A small sound classifier, trained from scratch: 15.9M parameters, held-out accuracy 86%.
Rows from block 4, named by matrix and row number. Rows with one number belong to one channel. Each number is 500 + 50 x the weight over its row's rms, rounded and kept within 0 to 999. All counts start at 0. Numbers have three digits each. After the name is the row's rms in percent of the matrix's.
# filt: filter width-5 conv, dilation 16 (model.blocks.4.filt.weight, 320x320x5), inputs 40-59, a 5 kernel for each
# gate: gate width-5 conv, dilation 16 (model.blocks.4.gate.weight, 320x320x5), inputs 40-59, a 5 kernel for each
# out: residual pointwise conv (model.blocks.4.out.weight, 320x320x1, transposed), outputs 214-319
filt.143 102:586514515501540474526539459359455506464514468555582477555572394458380480492390436481480446532511468564647550552476581622494556505513496525479537489465473450535442370568484501497548457420509462463560564499537555426456510497460528596493503430397473488518451568527487491511432544474490442489460499412393
filt.144 100:507576431507549530509462494544462408561520460478549504570551466412580462521507411565481463455489528511489456501530534520512510505567503542545406503511525523444477498526584488421558514434498453460470568486539538482401498436455531538435595512467405581506463531613398552564476422501539476517452442439500
filt.145 105:499494470497469513475474499573479497520478468450446499439336532510568507486503508508522518482497525463400498475521457399452441488438336499535493563601504535473563653529516485540556515541514540610491473492468422492499521518544416467458426354498501533502525495477463473481504525545451455513526485548611
filt.146 096:433472355454517517518476564580560450530520418459439411492467532428581546483579524652530508477442507473439488453503464465489455424552480526551451488557501589478518538445575495417585582551629509549425445397487468560511595486504511477394499501551511603516461492529365554575581458507580422523551526503580
filt.147 100:449474465495491462485532511506574534638513511487514531544489623508593483535546516528462495562510512501498534522519497491468527529564524499499462503490477495495529540489453370433462504491500434497501501500545509526536545480510425517500589516578529562487506424485472518470507515647562525481512502477516
filt.148 103:498572438513513483498489525486621478547506507588557490531509511461542473542479420539475494593538505519526597553504508510599526502520509379519481509461401483527511466412543448498534419441499442477566587502555529441402503444446524504468495462510452544479490542580460568483619442559483425389441474441444
filt.149 099:529493557493458561530582505555483517426459489562524530450414454540464509565448522439529580484463421460427525520473492419588584564493431473420569485491512507590542538480442542536525431473459520587557527541488410438535437522595570562585512443468525425499539551454567472436523553456473498462488479527601
filt.150 102:564475497394403552569623458541467445482523568554402461441483456420459466504422540529577611519401431465425542408427492469552453514491512480558529491476472598564529538538538511483426422563512565541565414467436450404576523563583502473509508468444517500576585569464513458435479468525528571454598534505507
filt.151 096:511486414431501460426448475486528545627568435545522515503485482473544567420482524545571480509520522519462520504507533454531497522473476485539453420550509498484466555462462392431555461515500515510542509492489502444510521554455550520466465552469516594587457571514482400564528506540564403449494477481483
filt.152 105:475437482503536603555565487531433536548522486397459530503562441504553543543546569496497442372480487508521361466503525539432451561466563598502462498487635517467469461547488439511539592550474508423427429511506577551565511483440504467510442459505561519510477467406461454510439520549453484584494485485413
filt.153 102:527482557546534458543468480490451489485474527438471513497521493504535499504470536449471435597499570567568538472530553538353442477439478570521523517484492508439478452630534530553509569550493522499470466510504530468523478498456386434453429452463509473460489485463513491503409515484483513493537496520502
filt.154 099:423464512467525542547531535537515509522504496446483502491543575552519530530591544486546475483467521493521494486527493557473506488512496425478464447464493507487494455535491502501542542506490505463468495508503546622542503554514346453458476428619562485538486335435477450501476515496518459526517496498477
filt.155 099:483490416433499477420393503411530571571560533470610474470536483493490472518526472549536480516607504480526540647531492550491601480496533479385470482472510349494524502492437447455455525408535522462491591456483528513441590547470481577467458561559520595554485487543450471535513542506516539523377530516479
filt.156 103:569495570554533505540540521491496496392435483601467465547510448504462449548422507472454481575444464530523561475463534519625504446556488448484594518456465526536480432492485608565531398533518464490588474503526503402521483445486583507418524471432507443435472578453533572484518533393469506406549519450503
filt.157 100:537541523459477488490503595544475448514487520506502522410459427382449405418442464473551513527499528443434503486508427435531479542437505492563487596536471505482547577497530460507463489527469586537511475528409459462475467546531582594545519594448432490520508589590546526522486443568474572475513474591558
filt.158 097:542519484568536555545543495578451451533527508470442517604510480440511499515491508519410465448472469593499475468509637523446426528606564535547481362457550511508382471543569478434454522547486381463476447511582537498543500402479485467467585521436465519441456520527499577544458436543576535543569515368496
filt.159 104:526512445515497566533525552619409435514478423482468475523468382421495503426476493546471509458481470480446454445486509439527533533574523534526505472566545568533474551538520479512527508514491452507487479468549486477505531445500561582537528553449479567486483546535474541516462481529521513486519473452501
filt.160 100:573616556517525472475521497512470448417428452533572480475506474534478475499429358441478470508592469479506520577469472501603575501545583475431521483459492367502503511514539559541511419378506497461548629511474531451367464475448574545526563556452418449447445493581523527527532446494489514434378523501433
filt.161 098:530542478483509502569577576524444411479472449438406427447457513448498463472491497555519471517484472476469460403428446436463401427490502553606542556517510574537574541525563535506522558570585527506445436419473480475514533487476488463449535517451436533498477516534391504515519458491524508519544533530500
filt.162 099:500452471551546537583541511459499505523431487496476480522590484508526431463483540531437415514450447521506499445441526571534497530495558438524458515489513563542549498509475478589489484528506456408512472473545596458530494426421473442533500553484542525427441507429476532540482499488361498449537513463414
gate.143 107:490417500473505552578477538548466513487503491448366522457482417510493499503517636479536494455393540476493470414535498489476441498491498531529428468508528596458500520543490522481488545656485582520459334522439499506656473554522497488463465472495577497555513490342500397474451557481506508532600463513498
gate.144 100:488462495562494521499496492566493558539436472516511552541437466531526375473492521501428520462496507518459511514529527468475497477513429549475483533517538471436483504519463482572550495499470436543501503524564458492512487409524499462457494427477540505425509526463503584480469531495421467487482462440489
gate.145 102:449484516507470654536462532503480468420509532417405445481493418528510487447560545517496525386450524475497390403490491476462460428521514582519533484505622583524518528475497583494451596581542500528407434455496467564544524532535549464463544559525501473508517479457486485496552498432566585578583540532538
gate.146 101:545527547522532490478498479438404427471478498506474539484508486520515564477446482429493455492522520515551480514518507535488443534456536552518476534483514485481521484614616560590515487523460521477545500531479527454502461531463498399514413490437486421482475526494527460518407436474469508512525459550462
gate.147 104:524525472482488375420471443486504515548523499556547507509458542519476513468461474544525513568556466522465583549495533474511498504513468447436498444493428394479436519532523423466481436471526495537569544478518469469466564525521435437533464482481498546540518471483453431495472486547525495440455559494541
gate.148 096:539551474545577580538517542513449466541434424476534527516504449451534420536481448542439437455491468455499455501495460501465522529547481545498446517520505501482521515530539466522622529444478447460497543523566540478410542431472491497435487423450430526438430555564440569503461466533447414537468513517522
gate.149 101:519534496426471579576571545540473454430502492465457456392434474408443442447514476529579531397413423419440454443442405453457420417423475521569591542455507540567601531520531563496495538548583625575472436415365411520514559606545489485501490544497465494552516454531468406445467434424528552566567555599527
gate.150 099:488506520518521483503517548438518459497392422495433488394436553498538453471491504484511509516453471418493521442492435470517420485432436468588510639570482553469583529511528517563532510552508568566493473511435437524543482528543497461509491505512497480450457465483502493472512451490435478489560531597563
gate.151 099:502460509420493523549551539545486480469500437547437533439442497509455591523477535461552508494407485465439514439484462444602460591485480405557438489517435528452454494489492478492568449559458574538540438535458483466582466576515600504558431457476508478561499517451525430502523512511513440460588474567527
gate.152 100:511517514485588474463457462448505542477527426533569487526529481523408574492471480461513416501547507544545498548493528540546575485541472464420535411500493443501416434461418515450594480438513508480516561509500541494456468537433555602539570524483504474527422560513565522611512539388530364530455534505484
gate.153 096:517518494476460539554552546539453438472471452495428379382405469482434480462481495556558551474431461480443472455400428432514465422401405515494533528530559540513513509526542529547542501557623630605516458400398417483525575580568488487509481536465464509524516516518478513475455483459488449523585571586579
gate.154 098:577588556499566576550557539548441442474523448530551540483538478422460535505414407451497440440459455455487486493488457504538588537526526519464459475506544534528537502543533483434551443408458492440573596526512541444405480519470538585560563511424387434507419553575552496585440462545565473516474513542484
gate.155 100:500488521454544550516528512538465508474501354481491487455456411487455549447482519475553477453469502424424454478480479422497496513460437499488468507593530500483520532532489485515629527525504554527474483488446479486540476548475561561589472488480517464560455494473525430538455510476456342505504491567563
gate.156 099:480549514428487436484455454513549464501653535526531516514503599533502584596523455506546496535528570567533520523535538537504498490493481442531497443490456466451415436458553492389510488464503511486505544494498525538446521539506459468501513389542457505600536453584498480525541419472593498485481457485467
gate.157 094:415377497420437566501491498481497552520551565436489509469512450488470533511579611507585533421469523526520432466482514511508561543466549510454481466436603552516483488449388460475418551509498544502451439502453506573562506545520499543516404509558594500594558437434545414506522584543493584570498532511481
gate.158 097:415452439412533520534588576556491449467475376458429476435460448445431458420541535532541463443387387408466462389408425440490486585518502471543484494527523607617539554520544489519585540564499543526481440495467502525532500552466474536564514558541513540559437446462439471578471493540504461488534500533510
gate.159 098:513510544537570495479589547531513523498468366497515478503476546601559545496485486490452440514557482487463516537487504459471503492534491465410544467546462434510504563500517572536620511505509448490494505496558510501510500427474456444449499469495523467475405467453538529569525532489490413501444516454520
gate.160 101:504486529465535584556530558563513461511526412535447556486463553469537549494477517478516466487462507452454520463514476460546470537553474469543469492557502584448534576484548512457647450542470490506529443534513504440505476504473435419449445401493501484536463499497505494542516452490544380427522461496505
gate.161 096:532494576487441410551515473489496444451552570551427530528505555501480564512457543421510546580430508515479572435501518503539475543559559443521471400388423579499461527530544548458407460532441444474536466542554498467557441485524468431545515491478497407534538478430541409451489458501544583453543475463485
gate.162 101:487500477489565560549529599522464450505430312485473482413439493466573529420514472530511464470472482415476480475498424435494503490468464506503478564556532523470559546538541501548608510512518562533491492485453472547472532505482459467486433511522465536514414441521422489522489473515485434544512510588542
out.143 112:583471515510523561452562505408494450476474554531387627450495490414414433475414386490470460437518439572481521427553501512495477505486500591486450512440398486482452403425497339403450516497514489427484487428610445455457539494499558454502573453615489530530506437482528520484521499502489477526466450484486497481480475552467
out.144 092:552482515471506555418588579499442545497496520546528543496469510483499501408404525525455490506479470563365554440557485555535484544503484519435575528457520443560498399430554454471525567533480545488533537430528498431523532443512476472452556577488490460442535473469570506511529462513582500437439468436527534488487531556476
out.145 138:564436555513437480429536467503574533490451516533530459488493428440484472480466504416412534443471465509515523424514460573422571507571479512534429610513431535439448463463581498423469479524513530431478559460552398436480562445438473488521503566491403573552514547477475554397523486475435418496580520471436530550491457459455
out.146 100:575520529449519570423547565467447441457550537555467446488468502474513450406545496520443454456585572578531435462506498531542506425522457614433507478446495494525416482413498527451496532531488547475505470426522510482461531480520459542477501438580507479491559437400564538552437518527511454463485445474512430488495523569501
out.147 122:446489621542442447511432483599541542494510546467586497548537495524504511563462571474496588515486501399479494519444443479432484565553514426588541523520585504459497579548515624569503461513494529525448618564510457521556535522460469522419421547435474528539471622578448550444565446489481502539550568492444595553490412417522
out.148 135:554485598477465545470544562466537542530429541532490533423443489454456497492436482435429544459516453527434514419523427549439512515559431528509498537452469469519434416477575456432449548553439577454427568490578458420521540435459455479541513545510463516469545528478471571455555491511508445435540482440464539537434447469464
out.149 099:471538447473522443560538478417445440554545503496528478494514497541523586453587500499574452568517621470583488549495510430527555418464533526480562469538514496557555580537517586558484486460460454524516477522359523548456467530478513571438502507464513466541468483503537475566410519498520541570448500559537402470525618517531
out.150 113:551441459562431420450560445531502394487531432538548432480511432479474506436580443423516419507404575502566554526622537512512589477508527534560417479563461609536495541479491479484417457477557486530490497469461447453401559484514511427574558482514454535553461473408518519442433468379422478533553634574475441493554511535485
out.151 102:503475594527431402441499515512576499556449462518619416504505421471554465529448476423437576539483469446510469495578444533453531570560499489567492557529509522487457567506555563505520509523504535578437604500459486458392568472462447450539446542433418583515507592484431547405491519430436427545562537502460450545468460452477
out.152 134:534510576509456522467464492591547583347486558514466504534516509477513434497398608487470517371420450513422526466459522501506476554537504474528481551511552522443440456476541480462504499515560516469450462484621458461600522494502544424464503480465482549495521493467442517471573499495483443418527492455448615549512429492457
out.153 106:542487648513509444447493482658517634391470466503537438537513475454582482535453570489441562401492457487547441467459504542543533558593532463521501544520571523441446536476528535489548483474510529529499512512615468530494568408482501511494478490462455539496483580471509572426554490455461427467591526487459560555547420459453
out.154 072:475518577470455543475556465566506588423540409433453459447525461572510415526515508434451513437385570481517477498376544441530514488499575465552426460511533468491488449509461603505491515486555435523540477508618505466654470545566517488432448433481464522571446479499531454539492473597474501548450498589487584489535456464510
out.155 083:549492501525471503434436555550567536524448574471519492443486449416472471530442370474442614420519449515471464469514454541437532510558458453514362521468448519435469475499557426475520507527507539360456565478551465448491499464425437557560444528494477546470579595512495517468509541451524455480553553456459508550465399465494
out.156 092:495549394480536546519575527384388398524505520556439556455490566506434517414497507552514418492563565549543526486548489446490478411414482612518525436469529511605541562445495490494452490516442485471472503485466514540418484523489489528426608528567557431475490543516609488519421482543510532506426400549558451409487618583541
out.157 095:558452394532443395408577425480540398499561535548438559531528461426556523429529471485457464544471507562572449484550539513538590472521519531518419534544423604571500555437480387439484480499547499562512456433531476454396567470503524465571552462594472568502473460447513517435451520387466437533553549528447414530542497555488
out.158 114:519552638452519517425545511623470635389565558464533449606486500527590443506488613513402505460481496484505456444441565518572472579553511458468498458473544442458413509497416513508570534517543482541506410531611509486588496475567550436496452394450497500487508415488564523476501574544543506501510508472512581468506384521437
out.159 082:551499388443568498418545536500473385507555497566489450532504476582563510408558462434504430581490578522558440546534516527469574468468489536422484491526487447546515526433486519410491519535485491536473523432390516487366565440497459553542436498579521514485547443444550451484379556488555461455490513527569408435506550546463
out.160 118:515526521461546611537505594440477533434427582506448624466409544461426499514454491555464521500466460569420545428469437546449421518533447517436520539383504447508474458462554494531475548595431586462457537490540432472553473470443454500400549527477538478422541536529498568499559463582562525516472449412513598478413491502513
out.161 092:597458507521488532450501525493591491464412408579457512450485503465432509452422437480484513427485393569426559485532474557452502494507484540476425557514481553457486448453580439453488499519490518415481496432544416443517519466444459481542542594538460511412545450431470555477601434463475460456561433401502540514485534542462
out.162 085:484484509557507568541465475571539533479457593492463539550566554490396449556478487475481572536516394478404500535430509442509417561498563483534454527525554474443514462472488510534542444427503451469498449503610513518545467620522553518451440532546569445444436557513481467480572486528481517564545432475477560538468435412512